From a checkpoint of a small image denoising autoencoder.
Model: 4.77M parameters, 48-pixel images, encoder arch efficientnet_v2, encoder norm batchnorm, encoder activation hardswish, encoder depths [3, 3, 9, 3], encoder widths [24, 40, 72, 128], decoder norm groupnorm, decoder activation leaky_relu, decoder widths [64, 128, 192].
Training: adamw at rate 0.0048, 13200 steps.
Data: trained on small charts drawn from random numbers, 101725 training examples, 16.6 epochs.
Rows from block 17 of the encoder of a small image denoising autoencoder, named by matrix and row number. Rows with one number belong to one channel. Each number is 128 + 24 x the weight over its row's rms, rounded and kept within 0 to 255. All counts start at 0. Numbers have three digits each.
After each channel's rows are labels from the 100 images, of 14976, where the channel reaches its highest value: "colour at peak" is the nearest of a few named colours to the mean colour under the peak. Only what is clearly more common there than usual is listed. The data: small charts drawn from random numbers. In brackets: how many of the 100.
# convs0: expand pointwise conv (encoder.blocks.17.convs.0.weight, 768x128x1x1), inputs 0-127
# convs1: depthwise 5x5 conv (encoder.blocks.17.convs.1.weight, 768x1x5x5), a 5x5 kernel
# convs2: project pointwise conv (encoder.blocks.17.convs.2.weight, 128x768x1x1, transposed), outputs 0-127

convs0.262:109149138091085145125115120128144137150086150101107103149155103116132147127128132074129147167118160143166156130106154105101137100136141131159114150137092136089112148144093159119094154152104095110131144104129110165106132137159128114154140057104092116107111143118104141116183125107150162110081151144127112155117134148131160116132095111137082113143086126100137112129158137081124089107108
convs1.262:125138131121127127156157142142150170140119134085120104080099107114103085099
convs2.262:174124121182132104125125142114115120123131110131130120122118118117114129130125102162119112110135123137136143092130119176132141164084121065200126125145184128136113134135164087119077140113139110122108120166120135177148135138127163122122102168160110075118132135115115161139145081116099131109122124134122112115099131136125057138120156110136132127089106155149142121130062121135108167156146
colour at peak: brown (28)

convs0.114:191110150127140108105136138118094130083117102126140129129119135115091137132126109150136116120143126130127140113095125125128162161140125104142132125198159130152129127131157142130136154096143098133155079186111136153142154152109138118131116133173097070131132182105096167153131120119087131116121127125101129117083100130124094154120116087128107145081125143162156126143115115089089191153141
convs1.114:165151183132136124111142090114145130167103127134099122088110151132154105115
convs2.114:138141117058131160105147107097122109128126146129132126137145103131078123120153137132142148128122116130123130118133126103137148157141134150111144159215122107109131121135096101114129129064136131131136079166137114150118111136130158128129112135192133108125127118108110138139159164124137125129123122110072150090108143136123132142177106036086116104141114173117131147105151107138128121161110
colour at peak: green (31)

convs0.409:139077124077111146053111143126106146118105098081107102139122101110126151147123115132147158137125144147154149099121148099107154139147133130108107132172131172177114133144125156120155147167100109111165112140096121150094132153162142093142125131136132086119118114127144160149137151139154153099084152168111113121112154153137146116152098129154101120147070145145131109161152100101110164115125
convs1.409:129131134122113128110108119126118092059096122162151142161170150141146141141
convs2.409:107121112149118101132134151118131113183102161109141114142130135117141148122183142119106144160134140131132158075134136138118136090084125127198135193098091149121132141134165065124079135099103116129082162123126107164110149165115141141147151117109136152133129161083106118116123105110130139105114117109086121099099116148107061141135099109118117130098125165119141126120137148125127123106114
colour at peak: brown (36)

convs0.507:223121145149132125101124124136075142061134071134131124129115127114106138122116106174118118107131133145136131126110134126121159160159141111132134079157175108152114135143148166128127146127134121127188093161110144125156157136118118108127104157156114062116121138142134156163122122124091125105128132138132124140106146138135120139088148124129120132115129122166129123156093100117105174172169
convs1.507:147151177157142141142182155155140143141166160124130162149131110123137124114
convs2.507:111143111105128182137121096125148123136131137126115129124130126135155114155061140131117122107110126131134120170123131170133070142143128143119125106085129124126125126127094144129166116148128125127128137117132122098123083071159084134122131170114152115120121127166177131116091086126148117149137141138211137123238122127132155120135150167150126125132126090112114128112131149132142117114109
colour at peak: green (55); cyan (41)

convs0.641:172161152106134110103132117122087135092133115136134126117140117130065131086144124141133144138138130137128128117113133099126155142145129126137132125176142107068126125133116133126098145115130129128170071158135127169132166136122144123130100086155065107124126123108089133149205144124093123122120125117080128137085178134126131123131107069112121120143123152133130136140134072118115142173176
convs1.641:138127113106104121101088093093110096091099106110098094106118111107108120128
convs2.641:129079118147112116112097171145131140143108109134108106144136133105140160137128086139136104107123145137144148134137132135112137144096139088121088209135156148145112133139135085135109144184114102093120154105094144100128115131141163114138139130149104102119128166088126146123145178122139132106115176161177110123183150144149115135124167160167107161094114113148119097140089115112107130089129
colour at peak: purple (45)

convs0.104:128099131127088122107100108127122140140105130107101089174117100100125157149141127104117140157093163167168157122119162114069144110113159134166102137148124160158095174166151153094107158145105080102121141127104132160094121123131131100178134119119121126087096143113122131124150116107123156099093148133094102134098090167153116114125097126146091119105085145136142105130148137096114141110117
convs1.104:134132148130128141129161129135172151213158162130115137118126131135149134129
convs2.104:129162122137112157127103079154129149120138115129097115129120111124133120148093118131110120115100136145143117224127144159122101147145141134141104079094147114107100137138116160122132130158126127111140122119132151101120089039151071104127112171116147111101104120179182119121114090128123134130127155136178118146180140138163153107112145164153126114139114098115112121124115131133140126132130
colour at peak: pink (53)

convs0.665:055116140123135156125153129122136103144132139114128134113165113151166117104133184134150128157122102092112110139161105131143088123107109114099121115139130163174144103097126106118131087134143155120101148108137119092133112116158078161107120141133164158143154096143169153140083110102173131146123138134126154116153124090130136124176132163100163091143139141093098134132164132159162114078132
convs1.665:112122122140144108110118126132106103115122126088091093101109088087088098108
convs2.665:106131148126162118135154160084137089139141174113152161117111125159121105155149165120157152114139100104103150109123112124145104114138130139138182145170123147131154116101104130141120101085146152155094120140171100158131096187115136151117142106114111144139151118108087118182120111137131097150117077101106182098107110120095136158120121090085144132121144134095113147124167136138155129150145
colour at peak: green (50)

convs0.698:108208156161120140155148073117151107105147134157127162106130129152128093125104133129131110132099110134113091188132103161146084166123131129104102108125155127107154124118133095118118111122167140117118085128167121095118087055129104157096115138151127183144138124133124125106123105116120133166148153099126157163190123096162144121130119121119140127127140122102111121099123137140136114120129
convs1.698:126124111137150125121105128137097085060089100118110086112123139130111137144
convs2.698:148123130145116126141104147161116138107133104177122120128135139111155132128087098136125072098134135142139130169125139163127107142122135103108106108077165106142111135139124100136108138172136111114124170116129149103146120104142104129124132147117132117123126147156153131125129160126127120122140163131206121180215166123140126139108191162166119151113134079138102111136069139132108107121134
colour at peak: green (30)

convs0.360:164131106106149092165128123132142123128134134161151131131084154129098124162108105143116083072140129155136124119116122120124130163136151147153146154153146096114124135142122128147147137098139111151148086193122136158145127134117166128122139151162095107113121146073094094107114127175075098132167109100143132097126126127114087154137167085131118154091143145144160151101084116113107158164120
convs1.360:112135126119098116155157164116141187165179139110153148138123108134132142121
convs2.360:127123146131115154120122113104105131122143106072112126125137112136159122136078149108140140125105128125130112114121127128132102115129122144184129075122123156152124125123115194119092117168131135125132156092131101138114117112150075129126133146078154109126126074175187123143159096121156131136117128161161127171136156131132178114099121171124137110204117136109120123161166116145157128105139
colour at peak: blue (53); cyan (42)

convs0.96:134201142172130130180136097128151106090135126153129152114150133138117098161063125112138085108112120137122102166105107192142083159129135123097117121111174109086139132125119097135142126115161112118135123134155122092142110079135118149108137143141129132126135130132122128104097106117107121158147138110175156163205142106142146134106156125123121144131136100108135130117111167132122084139129
convs1.96:117125116115113132150147135119160192174184130132153164144118125133128124116
convs2.96:161128092115162139108100133144102151155143114111097091100093096155134105106141113146117156119153098095161144121142162110159155093124096125143166160116099104099091102096108154160149097106095157165122141109152137135156157145135143092102107147099141122096093099134142102151136127157144098092090090143136096103110119165100120100147128130138155097143095113108112157150117118138151152158152
colour at peak: black (100)

convs0.341:151102150122104115087106115145096149113100114101108094173127109094113150141134122109128130146105171178164153119106162107089157120129158132165112126174127157143093159185156155106113157128106090110144129140101140163112142128124135093177131126120113092096101147110121151147148130109111145092098146133094110135090117164146115114122094110131082126113083146136134107146157116098114158137137
convs1.341:139156164162144141157167160145139151178168148125143154146132115135141137119
convs2.341:137161141142135152139120097135125148101144108143121138123147122132133105136071126128129095095119127131130112193120126163134093141150124119115122063094166105117121123128115167138125121167144136125145138119143148107145100065146084126116122165110142102117122115187178132136111097121127110144145133147202130165205144116141159124099176158131139130150130086117110130136118137144139120134132
colour at peak: yellow (38); cyan (38)

convs0.704:142174159165143121164151096116128108083129120170143171109145151136113095155083127106127084104124107139117090178102101167152084147156137140122127107120176111112144123123135142142130126133179114131150115144152122092151113086121117158101144143142115126132136142127114126113088096108103108166173129105161162164185131089131134152079137114113113153116153110121145140119113155126120108135133
convs1.704:102121095112105109140135141114074131111113062117121122122093119122100120102
convs2.704:141121126120079134111095079137127158117115125092096084157117092099122141137132133121132149165085151163163151142117168124096155125135166141142081121150131146127082167157127167089137153141090110094138114134108139135085114100140107088159111138127122122091088148136141134128122111112121171085096160140099098134107117178161147103128086120146108107133093131135124092133141122105118133140123
colour at peak: purple (35)

convs0.97:123077131104152112093138178118118126132136138108155125127129137142123133081184156130135159150164123094108138061141125068137160092145093149134162150132091129141141107103139150141136108104113166158136140115123123150135167202091149133125133102114141138153137107128111113159137145140140117118118090120082125095079111127088120140156104110109159125138148153136116144133158099140158148137129
convs1.97:103097081096120143142122125136115112090100113136132109111123112097079091108
convs2.97:135156123146127155142099093152127137117139122140107134133128124136147115136078136123132111110119124132141129172132136139122097134128134145186100055113144097118101129122125168118117133165126122127127142125140115123125106045147080127122139136091144091103107119159170127127117094119133146146136142136202108166202150141145136104111194170150136113136117098104111123127128114163125121126125
colour at peak: white (98)

convs0.748:135117131103098161115096126143116146139086126125091096156148102089126152147131116102114139140106158171179167134109167122088128101154167111134105117123108130137091165164109150109144149129103086103129170107114152144127132113147121099162129124102142071085089162152143156132096139093129134104109142139142108146137127162146122115115130151155069115115099106117123111140140165081108098127116
convs1.748:150140111136140135137106128135116101031101117139134106125130147139109131131
convs2.748:113112126129169108132161194108137107141125147132165153109128172137133127116161131142137111108175101094100125064151095125149132127101095124145162177130126125131160107105137082163107121122150134153099138145121106175151144180113158158107150127150119139164169123122107121137160165137129096138157102127106145096112151095088098163144159094117137155120160153145139152120115131141114124121123
colour at peak: grey (41)

convs0.540:138123114194126104144132127112133117182129141129136122134105130129146131146148138134099119131133133124123138132127127168126110126057128095183139143084133150134121135126186082128075133105140117122038157134131132156135124110091132121129145163119121136108138149108122122116096091106101128128125112113109128109129082132133040129081127122116144126076128136134133134120100174140118138127131
convs1.540:109107096110111118121124126117157168166166164106125103118123093101097106111
convs2.540:131096135108163121116151180137131116100135117145168154109113150134117124132115112143157113096161117106108101109123101102144153155163109145049139130170159125145163119105115142152169118138144134157163098141121122096149137180138169155108125117152099155167169127125114122147143204161148117153155136149155140127144157100101156155144142136139130173137150126152133136132125095130100143110124
colour at peak: pink (98)

convs0.161:126196152185110129129153087101128114108152120118111155120139132137131100133081140160137121122092119113090109152109094160131096162115132123157115118170151128123131139127162078101062129132170118103123081142148118142099086083129128130102093153182125137136135109136127122145156095082077150130138138117100149141154099110174120117110119102102138113118122155119128116121124116145120145124123
convs1.161:150149172160173135129131135154111096080096117114108112111120112106122105106
convs2.161:127086142098141143107108146116119137106135129117133140105168127135136112091061132105148125093122112090125126110100103121131109104164099118099143088156130147159138108110097191140167105156166114146146149115124117108146113121123112162113137137087139127149136110166158160158126140132178121141143109142194135159192121107107179143124133167114147141160128100138133136145168113121157110111121
colour at peak: brown (39)

convs0.195:180141175133104110113119095131080136094105127111115117147152107109073142116115128110120127150104151163146142142082144115100147124137158119152119119200138135144112158163152142103119150086130105116137111156129145156127167116101121117144116108140102091093108139121093159167142118096086146108097134116104129136084104146152100128116104080107097120122104146127137118166153117098110153162158
convs1.195:145154158153145141147148144136164173171168155142153152150135132142149143130
convs2.195:130214114094120156128123079135140127107127146180119131129124109115077117132115124143117128112112134144132129188128139144123123166171156145100107148144140059070105135151099115103152132051134119116142072151141147122117099085133132109126097153158123109113121118158144128126111106122101146122125147091128143109157139131152141115148121078130123115127113112109114131106111123114114132171122
colour at peak: green (56); yellow (38)

convs0.437:116205141138119129135165080084146089104137150117119155109164120149099106124107162136144134149110119129103102157124105141140102159120131138128111132164145136094150114118148091105087117109164141116126068159156101131106101087129118159106118136176115145137145124111109153126153092096103145159128137105084165114140119101151129124154099072082141108127111160101137126119142114139144153134135
convs1.437:123127130128116134139149137121159179190186146130139163150126130131145140121
convs2.437:161113076114170133106100146133104150162129120127113097107087103148134105113162109155116160117166099097156155111139159112156162094119096121126162153109089107102099102093118150160144102109099152166108142114140140145157156157131142097107098153098147127095104103153134120140121139162136092081096095130126099087119118168090091104142132131141142101121103104128122153137102125128139149149139
colour at peak: black (100)

convs0.382:115167142146103116119140084106123104122133137112112143123115107139112117104118139123142135159111124132123105137140118119133125154101132145153108135176139146107141129122161119106055126146146125106118072147139103158094118101135128143116123114163093165122135101104117115118233120120112151145106145127062148135113145117149135114149080077102131112145104190115135123131146075138130147116147
convs1.382:098101085103093119120116129110102103098115106108108095102094121117092115113
convs2.382:131133172138150122133152153091106106119130122101148147118133122129137111127113141140132147091140098102125099048105112121154131101152105131160167075143111149142155110112128159146123120126159157154147123119137081135131172190114101175114133115090117152169173129128137121149139097106127103168146069143124148125125126101098142135126129127073134139151142151140125124173168122144148159131152
colour at peak: white (74)

convs0.443:126100140099122138085120130127117133083109117117118120140120121121108141111125118107149126135119139138139131117129140057108152135191137165110120107182112146167125136150108212117131143157121102117200083122106125129114133146132110127141130095133109164132127130122128112131229152125155135119136139140106126150108114140125186130135112118140091129136129137141127127146166100083119133110114
convs1.443:116115095102112165180173147144123111089096118128135106112117121132114103105
convs2.443:138180142089107152091114050152121141102125108123121119134104105111104117130127104128108164142107134142146120186143156103108158135173148176131121084158116113081109118149102180091144134104109124115155084145137149124103137090132109112133109134105130125090099128172160098144133126122118141123135150122110124128077135140139183106133098109135108089164123141111118112129142103130147124166123
colour at peak: brown (36)

convs0.574:076099126077120164096118140134135137148118155109123119128160118129146133119121156080143141136123133123137132123126139084126124075152121162086136136114063144154123124126090165131177107145105154134136165078131120110117127141151122125142155104088163130132123106152154141144088160129194121126121120136134126126138135134121166117147125146133131120164126102095101125127200148123163092099080
convs1.574:147147128141151132138096126142132124057126137158156124172157150153135147151
convs2.574:166127123172119094133101143178120161112121098175123113143094137106127150121145076163119105114135139140139139160149139149113162165111141101123102125136192098128105148144163097122105165150118108097130117143105173120131140116123128099140107138152118154122120156109118115117157171145103142104125174122131102146108150140154089127110151135166118151084123139163132102137053112125090143144147
colour at peak: pink (31)

convs0.234:137158117131179133158149170121142121115143129178166148101133165139118112100143106147120120107163093074107124108148110138153113124132092108091160131101138078073149096097111105160147114111133143152139131131151137092175136151104123145100127118124125141165162146128116105120123134131108091140170111103168145130142129110097129158132195136127144133122177089126103155113092146137125103153128
convs1.234:112104102104103093094106109098100101117111103098097103101101110111116112118
convs2.234:106112134085101181140116126101134130157130152109103121140184119097167162148102170083179142162111152112183126149126129113126122093126160124100117116101098161129084116122058115146135138145115128140074112135116128076113102162149098145135183131081119121096127127137157115126105154152138155132108123144143131132147146138143136127115095139120138110131125080119121112090132129106121122110114
colour at peak: purple (32)

convs0.448:120148141168129124139169124096141107095161110129140171097134140146143098141074138141147107123111100106096069151141090166158097157123112120087126106131173136159166100107154117124126116146170143111118114133147102070130094107133113168091144158153138164160157131127137128120117093130125124168153147129142163159199116085144152139117126136112150149124152133125137116133129129155139127110143
convs1.448:142124117127126138112095103106150133130129126150136145153156171157165177175
convs2.448:120186119151139149157123095112140106115140124151119137110139124138131104140078126134130090089121121137123117164134107178148066133130140124166132118081154100129139122131123122134089123143145129127124121135154133128142103067119099136109112184136133089124129122157172114122124084133114104142144121119210145130214141113114122122127183124120145140132132125096109145129096128165152131138138
colour at peak: black (100)

convs0.381:179182171148117127112123110133069146056124075134115134125125113116086123106102099140134128139117134152138122136119128122120147156156140116117108077180178119114125137154144169113115146138139117103178085140127154116130149124127116117125085111163109119121123132144120150159179131113100149125116150133117129189114144131149148120108113106124113127145116139146133106165123091111107149158185
convs1.381:110091143089090119094134090108145129131121147111114164156144121111169150148
convs2.381:130198113090129147122128075135143131116138155151120133120104118132081107130154120144131134133117138145139112144142135117126138156154145172113124150152119084054124136145096099116157130063128129130154057156148140138115105107143158121126102142166130144107114116155135107112149147135116131138140138079067140098109137125141157123163116067126120113149118149102117139089128112123131137176118
colour at peak: green (29)

convs0.657:140169150144119113121135114136100132057153100151117155104121110150108101084127133162130130133120117134110095168153118126149141141143126130086125089125142091114148119131137127124120114105137172113175066140147143070124134121114115151109083118160129186140129112152135114145160139119106132153157137100076141168120145098144157119129127117098161131162138127125084137143122087149147140161179
convs1.657:142132111110115130110076096102124110081082110150168143152149138144127127132
convs2.657:108163131190120075166119115121138130143147140113128132144091121122129125111173142127120131132115149120113088092151135101120142124121141166172149146071124135100121151127168150131078125137115137145129106111143121093125126136085152102132145152107143208120117089077139061140156138149118133140138116093114127161076120131130152109121095120094160128154126152139124119115113115147172143126132
colour at peak: grey (33); brown (27)

convs0.595:168146155139119107141139096138115129092109129156130135126122131120079124102157100133133109158119127135126139164128126117124150148142141116098108121189154120124134138143141125112148148086136112108155090152131151115125156112105129133133105092173079161132136206100077131132164140106104142126126146080073133148099079123154132130130108078128096137083128114144136116124121126075082133143147
convs1.595:115110176118112109093140096104166135134137176122110140104118112111170124105
convs2.595:189153166132126112126135111120098139084139101148129131125137121122070128103140105144137132138138127139129124121108135105124171150147136115131127113173168091117127131142128123120108147092143127122153078157139144158152176139111148122129088112161086096121130129139082143161161137111085138111117122117071134139064138134138118135118112063099124124140125154137126131148114098118111137205160
colour at peak: brown (32)

convs0.449:143168118133122151159117101154152145135085139154119118144115127104110133136151088120050122150117139150165174148125155153108119121144146127143118121085129102097107148148113143109168158113119076117136131130128165129130123105127105117150092147112145135108113188153141106099123120089108126113133138103130120134143117142136126116114140125154053110091129102124124122116102176054094089137111
convs1.449:120123141123104139146185142130136186144194139135141158138130123123132139118
convs2.449:121068139143147090145149206106122103125123110118159147111148172137160127125106136119167099107165112098107109098114106124144108106103101105110143123129127159171152107104149126158136114147143143143101172113127101098154156184105150163117176113110124137167155120100121146133126144148161106152148114149166144142155127105104119160106155152124143175129160127152155139154133136138128115093130
colour at peak: white (100)

convs0.110:106101122127096115121113103128149124150089150092104109168120107108132154138153126099122132160094156154156157133128141125094136120085151123149099165151122185172112153150142123099122154125109083109100130134107124166074117115125129118168133114134109159105111151093112122099162111119141165111090148126106113110114072151146119115154091105141089119099086148125164108115142133090106135093106
convs1.110:128126183124122116113168108129153149151161169109105154103102122124166131112
convs2.110:090137092097126165129127109113160107167141145106120128126130124138169125167058143118135118099119127128131109138141122156133063133126125149150128112085107142126129122120106126132128114176127127130114155116126100125100068101163111136124151171107159118125128113139193118096107092136155119144134129146193139111205162125122146126140155159136134122142119120096132131105134143156151117080101
colour at peak: purple (50); pink (45)

convs0.631:114144124066117141113115110152141140093121143146112125132108108124086117112152114125129138147109146158144122141143142081109148135185149185096110136152104111102121143158086157115158128110113136117199068135131145120090111125152139118134111105151121179111106116121131104109175174142143130132137148104085137124118133135143185109161100097131099116160117131122118126101166093092130116133111
convs1.631:123121130115112127116132114103155155218148167108110139125123117125146129120
convs2.631:110177119079120161118106096182132156107134129163118124126120116125108112121121115124135125123112132141138112205131144099124126134171147172065125121130115079086115134148083163124178119122118134118162096122131165072117099094151110112125116124137139156107106120156148107120127179143145124137137152107141124144157144131150194116142136120145125116166124093109085134116143110125139119150122
colour at peak: brown (77)

convs0.515:116171139126120161157164092115152094104135142155128177090157132142100090119119143138144095139107103139116103179134098142147081156146130134097116120135144113120154124126130099116134098104178130110136092155164117098127096092142118176087118144176145146133156133152115149122099105098115130164162139116105173130178104093143152133159133104090130108117129125079105120099133145127142120134113
convs1.515:142135111136144140123100122131105092073080094129116086102109158142117129135
convs2.515:110112128071165111103123164101141093119150164100127147108168132141108129135124165108154146117135121097116112087130107087130109090147117161118146151171054140121150124125103143145144107126134146152128119122131091146124136179119141164136167122107124140164144115125134135113141109130177105139154112130139155109129146106097140157165126114122139118122137156086121157130211111141181112142108
colour at peak: grey (31)

convs0.284:135150152171125116190145121113145100092137128148132170113154145141123100160039124097149069098118114119118092139100093181149074148131118114121117124144173126130151118115118100137126126144177114123128118141150100110130115111128132160096152116135107136146145123115111119113125091129119117172157134124182157159188126093134145140116166116129122153138140121114151128132132154139119097120138
convs1.284:132126134124125127132155129121154179203175140123137169138120124126141125121
convs2.284:150114105104155147109098140134098149150152093114101104094117099151150113113109096141131136070146099097166132106146148123157130111116097101148145135126122120121098092092093141158109111164111139145115158098143125153154138143164128101098112149094138087095104094149165119146170157160153092109110120166174106132129157152107127108141169154152146108167097119116118141147107099160141139122154
colour at peak: black (100)

convs0.336:152155193155108121116115113143071151102119102126114121137155108118108139083136131114119150165113138134131133136098144102120150097150135116151117088137126127107117141143136174112087143139121128109145131092137144137135172122114107118135110067093122127120121133157115146171176138087117151115099134132101117203092154136146136108089098130119115113159123130129099113192156112108131106142177
convs1.336:109103140098115109126166126114110124192184127115134170142111124124122119118
convs2.336:131205124106124156159127088139148118144154158142112131124122105144096087127137128136113140128110126140141124148142140155127111133119142157133134175122113076059115131136103067116141121037137129133124103147183143142126112108142143117122109140146133138103112115144123086109131092128104113134126114074112147092125111133136135110163122081113131101128115121075120143086117129142149130169120
colour at peak: yellow (85)

convs0.197:188141122113121124122114115143120149108107118136116092150086123105089149148142089143117119132127147158164150120115152111097164156148151115145113141169146120120104150159128146119169163093109096119168088188104155152126140134128157100147097140159108093098109172112110142126113123129086138094110142125107108112102098158135107130139116089160095127103104124158145120127098120081083155159125
convs1.197:106142118112128127154138132146087116091087102107143119111115090118099085093
convs2.197:121143129142150144148146128113130103129143128169138164110142143141138108126061131132132095087136114117119104136137108165143070129126113111123141105088143099127153112108117117156096115146152138144126140116141107113156118116129110154107139146128137116142141123155145131131125129118130091164165123125232148148237146101120123144113197151114134136127140103117104135129102145138137109131131
colour at peak: grey (49); brown (30)

convs0.127:159104159127104120094109111136091157107102124101110108166129098108098149133127125109121135151103150177157141132104155110082168118128167129160102128176131153155110168182154147108109156115115100104136122137106143165107149124116129102167121115134110098090112145111106151150153129103107149094097147127087109144080118161146106123118092107125082121114087146142134107152151115094110156140146
convs1.127:142162170162141138156161153136148164173167146124145150149133113133134132116
convs2.127:137156131145139149151127111135119133093136102139125141113133135138127111139069128129127100088122120124120102181130127153134090144164133132118133068090178109120124117124120167138135122171155128139144129117132140099153099073139093139108125166115152106130128114175178126130110104130125108152139143147212142163214145118123154129107172166139135138145136089123116128133105131135141122135134
colour at peak: yellow (43); cyan (26)

convs0.120:101181132152120134178139085124156107098136128164113158113133138137130104127096126119131102134096117120123110169129100152155081168128126116097095127164154134117163118131120100102128124137155119109124084133155135101102102081136112154103128100194109179143133134104119123079153111126131140162151161109118161170180098100165170127143129112135131146116126134096127118092124130115118106099111
convs1.120:146134115127130117111087103111115100061085100131117094108117153140110129132
convs2.120:159113138123105135119131160117043151102147142151151116133125162103124110115130103159137111079102108118113159159102113133121140161171140125135121092130217114133096147121166109109110140119135137134144086125129146123167157147118073143141111173139139135115109152132172143142082112111126120118085131124166138152177154136124145158116151135160113127119131103145124094134103150131121134151152
colour at peak: grey (30)

convs0.487:109101108087142135158125156120172118148103146136137123128153160118135138170096133086145103108151137127142142111112125135126109103143117120106135169115109119125133125119087124157191124129118109137121190110118110140138118146145151138133190100088138069145129149121132145115061134139148101130161115132182130102157121132094126146140154154162097155113150105126150134108128172107120071111090
convs1.487:155192138144127153156118119105169141113113106129125094098102127118109106103
convs2.487:109161114062114175104119082135148130154121165119104118124143090131109118127146122124114163154094126151152145134128145113123120132139146160137118150157100119095111134138070097101132130083121122120128112139142135159104085090183133118135101128142148115106106139136140113123162142110142136124113147091089130104131165138137140105180103057128104090144091150075103118098154117113142123148117
colour at peak: pink (37)

convs0.211:111175165161104138145142077122122106098136114142121167099176106153125093143085136095145117135107118141107106190101110160134079138129122125089084114146155138143143119125112094112115129147163118111138101115178124106103105066155107151109132113131108170117135133142122136127151100109142139168133165113130151174185133096165161103119116132103121139139130118107131118132152134131128104103139
convs1.211:101112139109087117131164132102134149187152122106122162125102104114148117098
convs2.211:107159117100146115150145120139119142145134142183119130128140137132116115089154125139104119132125127127129125169151126132149125126118105113127150221135124074105127116121102081142108110050148137143103120126134161182140133118103164132119134103141138129129120107146093109100135190132128082148122106098127136099131132110129099138138194114099136117130131075101096150103113125145154116167129
colour at peak: black (100)

convs0.425:109190157161083123144128083138122127128120141121102137131119097132120124095133145127125151171090140150132118156127137128112123124107150119162102128144127143123128154153157094086072140128136118093106104116146128161102130096123117127135100104150107168104115123117099126127194101085115168125099155105058134145102104132171118097141081106108117098132110168106119103152160113115138128123153
convs1.425:151150127132130170174137141134148154094104105165170146139128160160137140129
convs2.425:120137142118143132173160114114155086117136140117168133120109162142141128138102123123148128094128100098096081124133101132125087121146150145145154125107157123108172111115138141159089158137150128129145117131112084096126096140123166139130169148143137181155167118116125101096113071161153105191201120102173144116162111085119114153133117116087153152129143130123147147116126130147126136130135
colour at peak: black (100)

convs0.706:128131100134105113123108113131120143197119153092119094171107096119151157136172138106097156148114157142156159114125162131102140093096143136205130147109090144121105151144156109115097140107095106128068160131117129183114139124118133103156131142107133142091105123114139107121133122126109144101099115118086101085077121153139072114135098104123125106095102149123126138126119139128133146122125
convs1.706:161157156164154156140148170158124116156170116107114151145106113112114120113
convs2.706:120093133160133102158137188140140137145107109145127142139160172107137130137134098140128106118162148114124143099129120146123119098119127102115115187096160112156140139121131056135115144109116117106108184138075130137142131155111165132128165132118106112143146185081103154102106162106110151118121138118127115115146135118132067159136154145153113158090140106158159114126079155116091133131123
colour at peak: purple (56); pink (33)

convs0.686:144152130139184131153152168115140121125136132174169143105136176135109110094130111136123112094170096090116132115151107149159114128118093112100157123087143089087148092088120102152134107101142145160128135132147132100170139156103116150107128130127128141167161153133121101119120131132115095141160096102169138128146122110088114153119185134123137138109183081122113145108093153132129103163134
convs1.686:108098098105102097094107111103102101116114105098096102101100110111116113118
convs2.686:096126139094122149145131138154155069146101141137110136133132139148167136134145156118165141152100121161162109184144110094125120094135126158119096157120110130123113131127103129127180085172107115128157130110109076070116062139125109122102139120095138163138136129094155110118108163159126104128153136126135157131162135090149172114142130163134110147134133104146128115138168150118152109091090
colour at peak: purple (26)

convs0.406:122204150196115138173149096114133099072146124122115158117145129140121102154055142120145100123096113123110093172117099187140079152130130127096103107130165134115144122125146092117125124123166126106124108133152106086119105091138096154108125151149130165137140114138132142126101090111116140156132154120150159153182123093156157132115136122116129135138122126109132117131130151144130112125134
convs1.406:122129119126119130147141139122158195178186138130154159146119128138128133121
convs2.406:157117085113171132106092142145110152158133123124105085107089100150136110107144105150115153116160096097154152116141168109161154086118096123128166155106098110097088100093118149164149107109091149161109148111152144134158158145133144091103106148104146131089094108135142112142127135161135092090096090134132101101113120168100106106139133138141155106127101108123108165141104124130143153150147
colour at peak: black (100)